A small image classifier, trained from scratch: 18200 steps, held-out accuracy 96%.
Rows from block 2 of a small image classifier, named by matrix and row number. Rows with one number within an expert belong to one neuron, the router's apart. Each number is 200 + 30 x the weight over its row's rms, rounded and kept within 0 to 999. All counts start at 0. After the name is the row's rms in percent of the matrix's.
Before each expert's rows are labels from the 100 images, of 14976, where the router gives the expert most weight on average: "colour at peak" is the nearest of a few named colours to the mean colour under the peak; "top examples" is what is common among them. Only what is clearly more common there than usual is listed. The data: close-ups of made-up surfaces with and without defects. In brackets: how many of the 100, against the usual share in percent.
# router: slot weights (model.blocks.2.mlp.router.weight, 16x320, trained with AdamW), inputs 160-239
# up: expert up (model.blocks.2.mlp.up, 16x160x320), inputs 160-239
# down: expert down (model.blocks.2.mlp.down, 16x320x160, transposed), outputs 160-239

# expert 12
colour at peak: grey (77 vs 33.7)
top examples: wire mesh (56 vs 10.8); hole (51 vs 11.4)
router.12,090,173,193,215,206,222,207,198,184,195,156,191,161,197,183,207,198,230,217,153,147,266,160,175,231,226,206,213,201,244,181,234,189,240,236,210,213,211,228,192,197,244,213,202,173,177,155,199,183,277,259,193,230,178,164,203,205,211,199,252,215,189,186,191,210,211,155,167,190,197,218,218,200,169,221,157,218,216,267,188,201
up.4,102,190,192,203,144,206,220,238,212,175,230,193,188,288,197,235,210,174,202,173,181,126,199,186,208,213,192,206,165,146,180,201,199,169,248,166,168,192,225,148,157,196,194,209,217,203,201,191,247,203,277,223,191,201,207,206,177,223,184,173,233,186,171,232,189,253,270,179,169,264,174,110,231,245,200,194,223,204,170,174,177
down.4,095,171,189,174,202,190,205,192,173,174,264,172,140,200,213,185,170,194,216,225,182,191,202,203,231,228,209,156,253,231,157,237,147,180,180,219,187,222,185,219,216,195,244,155,198,276,217,193,138,196,233,238,209,247,188,229,187,204,181,262,210,231,202,181,158,167,125,215,278,165,154,190,202,168,182,187,233,169,241,177,215
up.5,090,256,192,214,210,191,176,165,191,208,190,171,192,192,206,214,177,178,158,225,176,190,208,216,211,214,207,176,169,242,218,246,165,222,185,192,178,239,160,205,202,216,228,226,243,211,246,191,271,222,244,210,210,196,200,232,188,204,161,207,192,154,215,212,181,213,143,185,243,206,201,197,188,169,204,176,188,277,171,204,208
down.5,087,180,186,189,156,170,167,260,226,218,232,201,199,183,138,199,246,181,222,192,155,183,201,260,214,218,158,223,199,252,192,185,217,202,216,216,264,198,178,232,177,192,136,168,201,173,239,209,215,200,156,153,174,180,218,185,228,197,155,218,233,177,205,245,225,202,152,150,201,204,204,188,182,125,258,212,215,216,175,165,191
up.6,100,169,200,235,223,219,169,170,232,206,237,239,175,223,190,171,181,203,205,218,229,165,176,220,211,225,187,205,206,208,151,213,236,245,204,156,185,245,162,173,271,236,232,195,230,180,242,215,230,235,182,218,241,205,185,200,205,191,183,198,209,226,198,203,232,159,147,213,223,240,183,198,149,175,242,228,209,108,166,207,199
down.6,095,172,216,199,180,141,179,189,175,194,192,236,221,128,177,227,180,197,142,203,187,199,221,219,152,178,157,170,147,207,170,113,198,216,189,177,204,234,181,189,231,221,165,205,165,208,169,224,230,198,241,168,188,127,197,222,152,155,222,191,138,187,224,150,237,198,257,131,194,174,217,202,177,155,228,201,209,210,239,213,113
up.7,070,215,228,224,202,232,223,191,214,180,198,167,215,220,233,227,138,221,173,264,186,208,206,238,207,187,159,208,208,165,171,209,183,162,212,231,214,180,173,193,192,186,146,204,201,194,206,230,229,208,233,175,184,128,247,191,205,169,191,201,226,95,206,226,188,175,253,211,175,222,211,196,175,242,186,150,243,206,192,270,156
down.7,077,188,215,167,197,174,175,223,234,238,179,155,260,190,189,165,181,218,215,229,193,180,195,203,254,156,221,167,229,239,191,202,207,230,128,226,190,184,192,190,241,173,271,193,213,191,270,194,172,140,156,270,146,190,217,228,170,179,199,215,220,180,170,202,195,206,194,227,194,201,151,174,274,201,224,182,209,184,238,226,248

# expert 8
colour at peak: brown (96 vs 26.7)
top examples: wood (89 vs 11.2); smear (32 vs 10.8); bright spot (31 vs 11.1)
router.8,106,182,192,193,241,250,150,244,237,217,256,167,162,208,176,146,198,165,218,155,173,200,240,167,248,216,219,178,194,227,162,250,211,198,221,253,223,156,194,228,215,173,164,182,199,218,192,194,159,222,278,190,232,215,189,187,171,159,271,178,191,201,197,177,232,164,204,182,175,180,167,201,198,194,178,202,172,160,205,172,176
up.4,096,202,231,228,182,239,230,211,210,212,181,235,235,220,193,224,222,205,189,242,191,204,187,156,170,160,199,176,240,238,158,233,215,256,194,238,175,212,162,145,121,208,177,193,215,211,235,165,193,170,225,189,212,225,184,160,200,212,200,206,183,222,187,215,237,197,232,194,180,215,155,204,202,188,208,173,204,203,202,212,200
down.4,090,215,256,221,255,212,165,224,262,200,203,270,240,206,138,146,232,167,136,193,171,249,197,204,247,190,187,188,186,154,262,221,194,210,165,228,200,161,209,279,212,195,160,197,180,195,168,233,202,200,221,155,200,181,188,219,245,172,252,201,185,153,178,195,210,167,163,170,242,151,213,196,194,189,158,196,231,127,195,189,222
up.5,106,226,194,202,239,197,169,206,183,168,204,195,212,264,181,220,199,179,234,250,182,210,171,196,207,203,258,183,198,193,131,150,260,223,202,182,215,188,221,180,268,186,157,188,222,178,239,216,169,201,180,200,210,197,218,180,190,200,130,284,201,229,175,243,193,205,215,222,252,212,218,183,162,231,183,160,206,203,189,206,187
down.5,111,179,202,225,159,212,211,222,190,153,218,179,225,197,216,161,197,189,182,150,226,208,187,212,226,215,221,191,239,292,252,273,246,150,126,225,230,200,225,129,202,165,184,243,196,209,164,234,191,233,193,203,185,144,205,181,239,188,176,194,212,240,197,187,214,207,196,193,224,249,189,210,184,211,228,203,178,220,254,186,238
up.6,116,220,200,187,237,202,216,200,199,245,216,200,211,168,180,221,146,182,193,229,198,194,236,193,171,176,173,182,177,241,197,256,192,246,220,228,200,214,181,208,187,224,220,201,201,195,214,144,217,178,180,187,159,164,195,154,175,187,193,170,256,226,226,214,203,169,194,213,156,213,197,263,230,234,197,209,187,183,223,285,227
down.6,113,207,206,247,176,189,144,211,181,223,195,231,187,171,199,211,244,252,211,198,227,215,154,204,208,222,216,208,211,263,217,219,244,223,219,188,218,257,210,147,124,244,239,242,172,201,193,225,238,147,194,225,201,238,182,186,189,228,218,216,211,162,199,218,194,220,225,168,213,174,202,166,237,236,188,240,234,200,193,168,230
up.7,115,227,176,168,135,262,241,209,190,194,217,251,193,146,160,198,160,166,207,198,168,154,207,217,202,204,240,238,229,197,208,262,152,286,228,250,185,204,231,202,183,153,197,196,171,247,191,190,186,176,185,171,137,228,230,176,201,168,199,182,187,184,217,183,172,169,144,183,231,206,211,205,207,211,213,158,190,203,218,125,220
down.7,118,184,209,248,216,203,170,207,237,205,183,232,177,206,166,211,230,225,167,181,212,234,235,201,195,128,161,172,194,195,256,187,213,184,191,182,251,175,174,249,223,231,245,180,195,218,197,222,203,190,237,228,191,192,145,174,161,189,221,73,160,231,174,207,173,215,182,175,207,169,191,194,207,199,204,185,211,184,217,208,201

# expert 10
colour at peak: green (63 vs 12.6)
top examples: woven cloth (40 vs 11.5); circuit traces (39 vs 10.5); specks (33 vs 11.4)
router.10,065,166,208,165,195,231,177,166,229,193,208,202,202,262,209,182,203,222,256,157,157,230,190,168,225,209,214,197,147,205,205,243,182,223,213,175,205,164,181,205,169,244,178,148,211,185,196,179,155,199,237,207,234,237,202,203,152,245,223,152,172,160,234,202,210,223,193,221,182,224,178,185,253,226,210,145,179,185,174,181,159
up.0,113,214,197,218,201,162,200,211,196,168,169,178,189,205,192,168,175,234,219,192,174,158,172,176,164,224,290,186,208,189,218,197,192,207,228,180,194,200,215,183,166,230,148,248,230,178,175,206,126,105,237,163,223,233,214,183,151,197,258,196,123,208,226,207,173,223,144,192,163,188,145,164,255,162,145,193,169,167,139,193,188
down.0,105,176,234,247,204,164,171,203,184,204,195,167,202,205,198,174,171,160,189,250,263,203,213,221,220,188,109,157,283,213,217,180,193,214,216,226,221,229,229,210,180,169,184,234,185,162,181,202,228,218,183,197,185,218,187,192,159,206,163,237,196,188,160,202,182,219,227,183,216,167,208,246,200,200,232,181,167,199,220,208,199
up.1,110,212,165,157,134,196,225,191,222,224,221,217,225,229,168,212,191,183,210,212,206,142,174,182,195,176,176,158,259,148,174,205,185,241,194,202,178,271,205,171,166,125,161,186,168,176,212,234,183,223,183,268,171,177,195,178,226,226,137,206,255,225,207,191,197,201,266,198,200,277,201,208,190,242,176,233,200,241,195,197,211
down.1,113,182,201,221,210,161,195,161,207,164,219,104,215,139,198,145,223,187,222,172,149,216,205,249,203,204,222,215,226,188,148,172,198,236,189,196,223,200,231,148,183,151,229,161,182,200,247,146,175,186,228,153,206,192,190,199,156,187,222,113,176,187,180,169,181,243,146,203,170,184,188,162,228,206,223,198,208,159,190,152,151
up.2,102,152,205,222,184,213,173,176,198,200,165,164,174,274,218,219,245,175,190,208,265,187,197,156,217,160,191,190,247,198,186,210,204,195,255,157,131,181,217,182,231,207,206,209,240,184,221,233,226,198,236,126,201,177,182,180,184,164,180,212,219,181,197,109,201,164,222,188,199,343,203,196,198,235,142,214,179,170,193,198,225
down.2,096,203,255,226,274,173,200,188,143,191,217,233,205,180,191,194,225,218,219,186,172,221,206,191,258,164,188,183,171,212,242,220,191,228,187,205,196,229,237,174,167,266,239,162,230,180,245,199,210,220,204,247,224,191,232,203,194,167,170,147,159,200,206,179,240,220,215,215,214,256,183,195,161,181,201,200,266,148,202,206,213
up.3,072,185,202,187,199,173,210,182,175,240,156,222,213,206,183,190,196,184,211,171,203,177,225,245,160,185,162,224,210,212,227,193,217,159,161,277,207,192,212,172,190,151,235,250,160,168,220,166,253,222,231,180,169,171,209,217,222,203,197,151,196,207,207,241,198,205,213,196,170,218,169,232,106,174,157,207,191,207,203,236,192
down.3,075,183,204,189,206,152,202,231,177,196,203,168,162,165,198,175,227,182,225,253,191,129,202,198,200,164,193,200,202,198,209,158,162,167,187,219,229,285,152,215,238,180,172,215,213,213,200,194,130,163,151,226,196,215,174,266,222,209,192,194,196,220,218,175,153,193,249,242,188,157,189,180,128,196,205,148,162,191,179,174,209

# expert 0
colour at peak: brown (84 vs 26.7)
top examples: smear (74 vs 10.8); leather (52 vs 11.4)
router.0,110,182,165,160,161,210,168,238,134,200,174,207,200,151,219,165,229,246,188,247,192,201,205,222,206,241,220,218,214,228,238,212,224,213,218,216,219,206,196,190,225,194,180,171,159,213,216,234,216,158,206,212,245,197,155,219,198,203,215,270,199,248,199,215,197,152,200,201,198,156,255,238,152,198,233,178,202,187,232,186,233
up.4,099,178,187,216,172,232,186,231,226,262,173,270,189,238,209,174,193,158,225,222,250,210,148,123,236,201,169,201,241,244,212,210,254,219,219,206,208,164,163,197,131,204,205,208,191,130,161,164,162,189,237,252,211,193,190,229,179,175,191,185,184,212,204,244,197,184,174,188,212,272,212,175,237,201,201,211,148,237,168,187,167
down.4,107,167,172,249,227,179,245,203,225,138,200,197,186,233,180,216,222,238,194,174,149,229,185,199,227,227,212,168,237,198,204,212,172,196,242,201,181,185,204,232,159,210,165,246,159,202,209,260,211,231,224,169,228,207,210,210,150,179,222,195,165,239,179,231,245,223,220,219,227,230,209,190,203,203,165,186,140,191,208,210,204
up.5,082,219,211,179,174,187,173,263,222,234,202,238,207,169,186,195,225,236,183,143,182,240,177,156,228,217,178,204,201,230,184,190,201,213,201,199,215,198,203,164,201,162,278,181,174,224,154,197,232,160,187,189,152,214,180,188,132,208,226,230,211,187,174,218,199,186,252,216,187,113,217,122,220,240,218,212,163,148,183,216,198
down.5,083,160,179,201,280,237,217,193,192,198,218,170,209,200,191,179,220,205,230,177,212,156,220,229,213,220,216,158,173,187,150,184,243,204,170,195,197,166,161,214,195,222,197,238,211,212,162,191,197,175,200,214,164,175,219,236,177,163,223,172,188,246,260,191,184,224,144,206,208,242,250,172,244,162,194,179,248,225,234,178,266
up.6,085,247,257,181,248,200,183,181,224,213,199,195,210,231,177,228,189,219,223,199,193,291,273,177,187,206,197,181,205,198,167,179,188,174,229,182,193,188,137,276,133,192,211,214,201,186,208,175,188,183,113,193,236,202,216,205,168,199,163,203,197,187,149,189,187,185,192,182,169,241,178,204,180,210,239,170,165,214,182,210,217
down.6,090,199,192,194,193,234,175,185,232,181,199,210,188,168,198,196,193,194,97,219,179,170,174,222,176,211,171,138,205,145,173,184,187,194,129,253,178,208,241,153,203,193,189,244,197,200,191,195,125,235,227,155,183,169,215,231,210,199,152,164,238,140,191,167,152,168,238,208,169,192,168,202,202,156,184,198,181,169,212,182,177
up.7,128,227,172,276,197,207,178,172,225,186,224,218,169,218,242,170,198,206,174,250,190,219,184,247,161,177,200,191,186,182,307,205,215,235,170,216,235,199,216,214,184,213,171,217,252,246,217,138,236,193,198,209,215,172,177,153,177,191,202,204,170,236,175,229,237,192,197,226,233,168,230,212,230,219,267,151,188,165,195,187,184
down.7,114,234,170,166,206,237,197,220,157,201,140,177,162,196,199,150,207,223,200,210,215,178,209,216,221,154,194,215,219,249,217,206,205,251,212,218,230,189,283,169,210,194,206,164,191,195,189,221,215,226,181,195,241,144,198,174,205,191,233,191,174,228,176,149,199,189,229,142,154,140,233,176,268,171,201,199,131,230,173,193,230

# expert 13
colour at peak: brown (63 vs 26.7)
top examples: hole (99 vs 11.4); wood (63 vs 11.2)
router.13,087,281,228,195,267,219,203,213,223,204,192,266,185,212,212,266,182,192,222,219,232,233,180,211,196,203,206,182,230,219,143,191,146,171,192,161,183,195,217,194,219,213,243,162,205,203,238,211,154,234,168,160,203,232,174,199,211,252,171,243,150,158,141,148,168,229,158,185,190,118,199,211,183,194,196,206,255,223,200,216,202
up.0,091,171,178,229,162,218,234,226,246,245,184,146,158,203,211,180,130,222,188,194,204,235,150,218,187,259,195,176,210,222,261,201,194,182,198,176,195,202,163,185,184,186,191,234,171,191,191,202,260,188,213,205,206,180,196,181,238,193,158,204,210,181,230,188,222,183,194,193,211,216,216,183,235,220,192,192,152,234,205,200,206
down.0,100,199,226,113,184,232,217,195,184,166,220,228,178,171,191,153,225,197,205,282,197,181,201,212,141,183,257,208,161,201,203,198,164,214,179,243,204,138,213,147,216,212,157,158,156,220,183,226,177,174,143,211,140,193,178,222,182,171,241,196,129,200,117,238,235,196,190,222,226,155,206,214,169,199,205,170,190,196,172,220,192
up.1,104,261,169,235,259,169,267,174,173,167,214,168,221,272,186,181,186,222,260,194,245,168,203,232,150,187,210,208,243,237,200,163,225,210,174,223,207,204,212,230,189,239,239,295,206,247,205,229,225,214,255,165,197,226,176,195,216,208,237,219,226,176,208,216,212,173,165,189,173,207,203,194,215,231,233,220,163,206,206,187,181
down.1,101,126,226,221,183,193,239,193,193,191,213,222,158,135,226,184,213,176,196,177,216,222,210,171,233,198,187,243,232,187,171,257,210,221,192,219,233,231,234,189,189,222,140,176,193,168,190,220,140,166,201,231,191,212,240,225,165,132,175,151,190,193,196,212,225,185,203,257,215,173,185,190,218,183,182,229,242,241,199,173,207
up.2,104,177,222,153,214,220,219,234,220,224,189,188,166,151,197,185,205,226,218,185,177,197,188,164,144,219,210,213,196,218,187,204,151,172,183,165,168,196,200,184,268,233,212,203,119,222,183,191,239,186,163,182,247,198,220,240,191,211,179,224,134,218,188,161,194,205,147,209,174,153,179,187,176,204,151,264,188,206,232,197,193
down.2,104,184,197,290,237,215,174,161,202,183,214,197,200,223,206,199,168,244,185,206,177,209,222,213,191,180,221,240,182,176,190,195,208,168,196,244,246,191,254,189,139,190,200,171,211,193,197,132,241,204,160,211,233,184,180,204,253,214,192,209,224,230,243,224,205,165,227,215,238,246,201,209,213,206,208,154,208,209,219,226,223
up.3,082,227,205,205,179,179,248,179,203,223,189,208,217,172,179,186,178,196,177,221,236,195,293,163,185,188,216,175,163,239,187,198,175,181,170,180,207,209,198,100,257,192,231,187,239,237,151,247,198,242,239,192,187,204,167,181,148,194,207,206,248,213,173,214,231,94,258,176,224,137,212,148,170,214,233,216,197,175,185,187,201
down.3,084,218,205,180,202,214,219,187,223,185,163,179,167,194,145,197,234,213,185,238,197,226,155,219,177,176,213,188,242,156,160,175,222,249,202,199,197,187,190,197,200,217,188,185,208,150,260,202,182,191,202,178,212,196,175,221,231,204,188,261,135,180,191,185,177,191,214,170,168,269,184,273,213,195,224,195,221,204,243,256,202

# expert 9
colour at peak: brown (99 vs 26.7)
top examples: wood (100 vs 11.2); smear (42 vs 10.8); no defect (36 vs 11); defect: none (36 vs 11)
router.9,070,275,245,198,165,196,204,202,163,147,202,253,221,239,164,219,245,246,206,241,203,192,182,197,197,169,222,249,159,268,187,155,198,190,225,103,214,199,174,166,202,222,242,188,229,197,208,205,207,229,210,241,211,198,180,223,220,221,186,165,197,159,180,193,200,257,217,150,223,155,206,127,223,207,152,173,209,140,191,217,213
up.4,081,204,194,175,176,197,143,200,158,226,244,243,219,153,183,155,221,227,201,191,150,182,148,200,163,207,238,229,193,127,204,216,221,172,172,195,254,216,187,179,201,160,187,215,206,198,244,213,190,174,235,178,202,198,194,187,179,215,241,232,231,258,151,205,220,238,261,236,201,138,205,206,158,220,201,225,224,211,205,206,150
down.4,079,215,281,241,223,165,183,196,158,202,209,177,182,181,180,216,176,204,188,188,236,223,184,183,255,210,211,179,170,193,181,222,198,219,189,185,194,204,139,209,158,238,187,221,166,218,193,179,238,149,216,124,172,211,185,207,202,197,212,159,257,203,223,190,217,165,174,155,167,252,208,177,159,181,214,245,189,194,208,195,147
up.5,081,145,231,152,207,202,182,190,182,131,241,166,182,248,175,176,170,215,202,188,176,169,215,261,176,206,220,227,193,236,203,189,234,181,165,180,187,230,197,212,238,215,104,219,192,198,189,187,181,207,219,160,155,201,173,210,165,178,177,199,190,234,100,157,149,165,209,200,197,168,214,183,203,232,171,195,190,213,188,193,149
down.5,077,167,172,205,225,207,146,191,171,218,208,191,213,167,184,169,157,211,146,172,218,223,176,221,259,224,232,242,170,165,208,204,216,190,225,229,234,203,208,170,268,170,175,228,225,215,221,292,223,178,195,261,220,190,182,190,211,208,205,247,144,212,200,203,204,251,210,221,161,216,199,164,216,234,161,208,190,213,210,207,246
up.6,101,206,143,171,162,225,180,213,164,181,218,175,163,223,212,187,198,208,183,175,207,213,215,191,171,137,145,213,160,223,226,181,179,204,217,211,254,200,192,247,225,225,248,228,219,246,213,202,189,187,193,236,188,224,240,190,240,179,257,190,216,125,212,224,166,140,189,200,191,232,205,197,173,153,224,236,194,169,202,177,201
down.6,103,125,205,204,200,205,224,228,182,199,221,234,198,207,180,231,160,212,223,226,150,203,202,193,222,172,228,209,198,215,239,207,288,233,229,221,198,204,179,160,213,187,170,206,206,195,200,242,202,187,146,231,225,228,197,195,177,212,178,194,168,201,221,189,256,208,232,200,237,99,203,157,196,239,185,211,231,207,195,195,186
up.7,139,204,172,140,230,185,175,249,148,165,220,217,219,247,195,240,239,172,211,187,156,196,190,210,229,200,237,253,171,250,235,230,123,122,201,209,191,199,157,162,220,233,215,204,160,215,252,220,164,174,196,232,199,235,194,174,242,206,207,204,242,169,217,128,153,223,181,173,153,190,151,186,162,197,208,199,181,219,245,171,241
down.7,129,192,228,237,202,133,190,196,270,184,193,200,229,198,191,236,175,210,228,166,169,207,220,217,203,189,201,246,193,154,184,179,239,177,175,235,197,192,201,177,175,147,199,273,190,204,204,155,178,224,158,130,209,231,234,178,249,219,176,178,183,210,147,217,264,220,179,239,214,171,175,226,181,196,232,182,174,192,244,203,175

# expert 5
colour at peak: brown (90 vs 26.7)
top examples: wood (95 vs 11.2); no defect (41 vs 11); defect: none (41 vs 11); smear (35 vs 10.8)
router.5,112,175,205,215,236,136,227,208,187,208,223,214,221,111,189,212,155,211,173,186,245,184,189,261,214,184,158,234,234,159,243,138,179,195,193,190,182,257,181,199,194,230,255,198,217,215,212,228,251,145,152,212,182,213,247,214,201,195,226,146,256,199,199,208,191,230,251,187,250,212,203,234,210,234,232,212,220,191,219,185,217
up.4,088,245,182,240,195,174,196,211,151,215,139,172,257,197,194,241,145,229,199,172,208,197,162,224,185,184,213,181,185,230,154,157,195,138,210,172,198,182,214,181,184,203,253,239,132,189,198,220,188,219,198,230,268,231,228,204,228,205,200,179,202,203,203,205,191,207,180,118,175,233,202,156,151,145,156,171,203,210,253,209,205
down.4,085,223,211,187,259,136,230,181,201,202,177,191,196,205,166,159,246,198,243,234,228,179,207,146,170,194,179,216,216,173,210,167,240,178,196,181,216,185,227,222,223,242,253,244,250,211,255,149,254,191,144,190,180,164,208,209,174,199,185,188,189,178,195,212,188,167,223,230,199,176,192,233,238,192,247,241,156,219,202,194,158
up.5,104,225,220,158,233,177,260,195,170,197,155,137,188,196,212,198,183,217,204,193,206,228,243,230,241,166,227,209,200,227,212,158,176,115,199,273,188,197,242,219,202,253,182,161,163,183,212,243,173,239,149,111,175,218,197,228,163,227,216,192,196,193,216,190,216,204,165,179,246,168,203,178,203,187,181,135,172,209,179,218,207
down.5,103,214,163,209,148,188,175,206,171,197,191,193,221,193,202,169,185,235,182,194,217,187,147,209,181,161,201,199,239,222,171,227,184,214,177,217,199,216,200,168,201,216,242,192,236,190,206,266,228,178,225,227,194,215,234,180,182,204,200,278,203,181,191,191,172,270,141,273,208,233,211,258,182,165,168,192,234,224,239,173,230
up.6,084,182,252,160,174,195,162,232,196,232,190,186,173,171,216,148,165,194,195,168,138,199,187,175,241,209,153,178,198,217,246,221,181,194,183,229,167,202,222,187,225,248,198,214,113,185,192,208,164,218,257,173,205,197,186,186,191,186,198,224,210,241,212,200,173,211,214,207,216,210,219,201,181,193,190,217,169,167,248,203,213
down.6,086,227,146,228,235,188,203,267,200,145,161,209,176,164,148,200,193,180,191,177,203,167,211,215,212,192,154,202,176,203,206,210,193,206,193,212,198,162,169,245,171,168,148,192,213,217,194,200,176,178,183,196,196,264,156,183,223,182,207,214,227,239,135,174,226,160,216,190,212,217,204,248,166,255,250,226,223,162,271,172,225
up.7,103,209,215,190,143,229,200,208,209,199,191,207,212,161,214,202,229,225,194,189,217,128,213,181,148,177,200,262,217,176,172,214,208,201,199,153,196,205,209,191,257,165,215,212,231,177,222,178,200,195,190,202,196,208,218,180,212,259,179,152,176,225,210,176,197,120,245,190,195,226,182,167,195,209,192,195,172,181,207,210,214
down.7,108,191,213,185,223,168,181,123,230,219,288,178,209,164,211,168,210,190,215,220,184,151,150,184,212,196,152,205,210,230,234,202,192,183,203,269,231,177,190,200,190,177,221,176,228,204,225,203,209,237,207,219,184,191,256,266,174,175,266,142,186,227,221,168,130,218,286,219,194,145,225,225,228,188,200,199,194,190,199,200,179

# expert 7
colour at peak: brown (79 vs 26.7)
top examples: wood (82 vs 11.2); smear (42 vs 10.8); no defect (37 vs 11); defect: none (37 vs 11)
router.7,116,245,255,197,229,164,212,162,157,175,211,196,209,170,238,133,164,223,218,177,237,229,240,259,151,210,189,193,235,215,173,166,183,190,160,202,207,191,263,146,264,232,207,235,180,254,222,245,191,244,176,228,265,261,199,137,195,230,216,201,170,192,179,167,195,201,203,205,229,186,203,173,188,231,220,161,209,209,207,143,221
up.4,106,155,208,240,196,260,180,167,212,191,231,181,228,160,200,213,184,195,171,159,202,190,164,228,203,260,190,196,206,251,199,215,254,205,189,153,190,177,218,185,137,201,245,153,166,172,272,237,179,194,258,184,168,177,231,193,184,187,203,175,218,239,211,223,199,165,160,178,240,161,184,194,167,155,185,195,176,257,168,181,211
down.4,116,179,214,220,153,193,204,209,215,223,205,179,173,171,161,179,244,218,186,221,211,228,195,212,181,256,219,170,154,119,213,184,176,225,199,235,179,239,154,215,222,228,130,230,171,194,241,177,204,246,240,221,282,233,242,211,191,207,170,228,224,272,234,209,227,165,197,165,193,183,234,192,170,166,212,246,258,196,200,255,196
up.5,090,225,223,253,288,187,205,244,188,203,238,169,203,234,218,258,219,147,205,221,233,222,208,207,241,162,235,192,276,218,269,229,212,146,190,196,252,125,160,215,216,192,254,149,143,196,178,200,172,227,271,211,243,217,157,210,229,188,210,239,180,182,218,199,161,174,229,216,218,155,150,257,249,154,179,200,175,192,215,230,195
down.5,084,158,166,258,192,191,282,173,210,172,186,161,173,220,241,198,240,115,163,184,147,261,223,162,231,212,238,164,214,196,196,238,217,170,195,227,182,176,208,202,220,204,170,196,185,209,184,180,239,172,157,252,232,264,220,186,206,219,221,236,148,204,224,151,188,133,283,259,232,180,185,205,181,170,205,216,200,169,221,200,230
up.6,107,209,209,193,159,172,172,229,127,161,171,176,225,307,194,231,200,216,149,149,222,263,156,256,218,240,222,159,196,240,123,198,225,161,180,174,200,187,177,266,202,216,173,191,178,202,186,221,228,244,182,237,203,182,228,117,237,239,190,214,214,178,206,154,220,205,177,190,200,234,185,220,254,241,212,199,224,229,157,146,215
down.6,116,150,179,134,165,208,243,220,149,253,222,204,196,210,185,171,207,217,251,215,219,210,167,232,194,200,186,182,227,228,191,179,181,180,224,218,192,183,249,153,153,232,192,200,184,194,149,215,197,145,190,236,271,229,128,221,237,189,190,188,210,192,218,164,196,215,211,151,213,162,174,164,203,189,238,186,171,159,221,212,194
up.7,087,195,234,120,209,236,205,253,219,182,207,191,184,233,175,226,189,218,199,233,190,223,235,153,209,188,203,170,234,198,245,156,189,250,236,194,174,209,184,187,185,215,163,212,211,188,192,208,216,184,172,158,181,221,188,252,214,193,210,233,162,160,156,195,162,221,121,163,193,169,152,190,169,189,199,160,216,265,199,189,231
down.7,089,186,208,240,242,209,130,254,197,196,170,198,169,166,157,208,157,203,146,227,198,208,186,244,173,176,192,209,158,210,184,219,153,184,213,225,212,231,191,152,209,174,256,207,186,172,182,181,239,205,117,217,184,246,185,175,233,178,217,242,211,232,218,190,198,233,187,187,227,193,191,264,264,182,203,209,199,159,207,211,143

# expert 14
colour at peak: brown (89 vs 26.7)
top examples: wood (89 vs 11.2); stain (61 vs 11.1)
router.14,112,220,164,238,195,161,243,210,220,195,228,200,208,180,188,232,174,139,208,138,227,214,218,228,217,176,160,222,206,187,180,172,209,171,184,201,208,193,226,204,224,203,223,232,252,252,210,205,218,181,196,243,137,191,173,175,245,183,229,199,186,182,227,188,194,235,182,156,236,208,238,214,205,172,190,177,176,201,181,172,182
up.0,097,201,185,202,194,217,165,140,201,158,189,218,218,266,203,157,218,216,195,194,233,185,250,240,229,239,221,253,221,251,222,204,200,221,236,185,210,207,212,188,182,188,284,169,199,131,196,218,246,203,205,195,202,198,202,159,204,246,197,149,200,212,166,185,268,234,196,247,194,189,262,196,230,148,182,195,207,196,181,191,207
down.0,084,234,195,222,244,224,226,216,205,200,209,235,233,253,217,222,259,168,165,221,221,180,179,207,221,152,239,167,199,234,191,176,196,215,195,247,188,226,196,214,239,235,187,174,175,201,129,261,156,175,180,232,204,241,204,178,194,172,213,196,167,178,235,203,190,160,148,110,197,190,181,188,193,280,205,205,166,144,196,190,200
up.1,080,192,208,210,220,203,141,237,252,195,206,184,211,186,202,259,222,223,172,209,146,155,242,231,169,167,227,182,191,196,154,171,199,172,226,200,207,269,233,169,181,187,224,253,143,185,214,211,247,215,211,173,191,212,218,258,162,227,190,117,172,192,179,210,197,208,232,202,255,163,227,236,203,203,222,220,239,200,269,209,204
down.1,080,205,286,273,236,271,182,233,250,257,213,203,175,215,247,199,164,155,249,175,181,191,256,225,195,221,240,221,182,259,193,196,211,171,182,235,210,213,159,245,195,163,190,140,229,211,166,218,215,154,215,125,203,194,210,218,218,189,162,227,152,264,225,231,252,174,176,168,167,195,230,249,185,196,152,230,219,217,197,270,186
up.2,078,147,179,159,205,240,196,239,147,156,217,202,227,148,204,198,188,223,218,212,203,180,164,151,189,240,144,200,207,124,163,216,220,147,185,226,243,278,221,178,199,206,186,239,225,208,178,222,189,226,256,184,212,202,182,202,217,217,260,233,168,235,238,287,190,182,166,154,182,260,204,255,159,224,200,225,171,173,216,177,169
down.2,080,171,146,268,262,199,234,166,212,224,250,189,201,200,185,209,230,171,232,196,183,215,207,256,213,230,190,234,203,240,171,223,208,219,178,203,216,181,165,263,183,209,228,198,176,182,248,199,177,169,219,223,210,173,192,132,173,202,183,300,185,243,136,219,210,181,203,172,200,276,190,202,215,207,185,171,244,207,221,201,176
up.3,119,207,219,167,138,213,212,235,205,224,179,191,185,204,217,165,249,195,212,203,217,229,197,170,167,214,218,212,154,227,191,175,251,171,230,206,223,194,151,205,188,184,172,121,253,233,188,267,151,199,186,205,218,168,219,164,197,210,198,198,149,180,200,216,186,231,228,177,189,226,180,172,255,206,215,184,219,201,173,236,212
down.3,116,152,213,222,188,258,125,213,171,216,157,224,203,212,169,236,167,236,230,172,201,161,237,186,169,210,198,186,188,147,215,194,165,240,186,145,250,201,208,172,175,183,170,189,189,200,178,244,147,144,228,195,238,226,220,210,205,230,201,254,158,173,238,237,260,165,119,172,195,201,201,193,185,236,198,209,213,225,171,199,201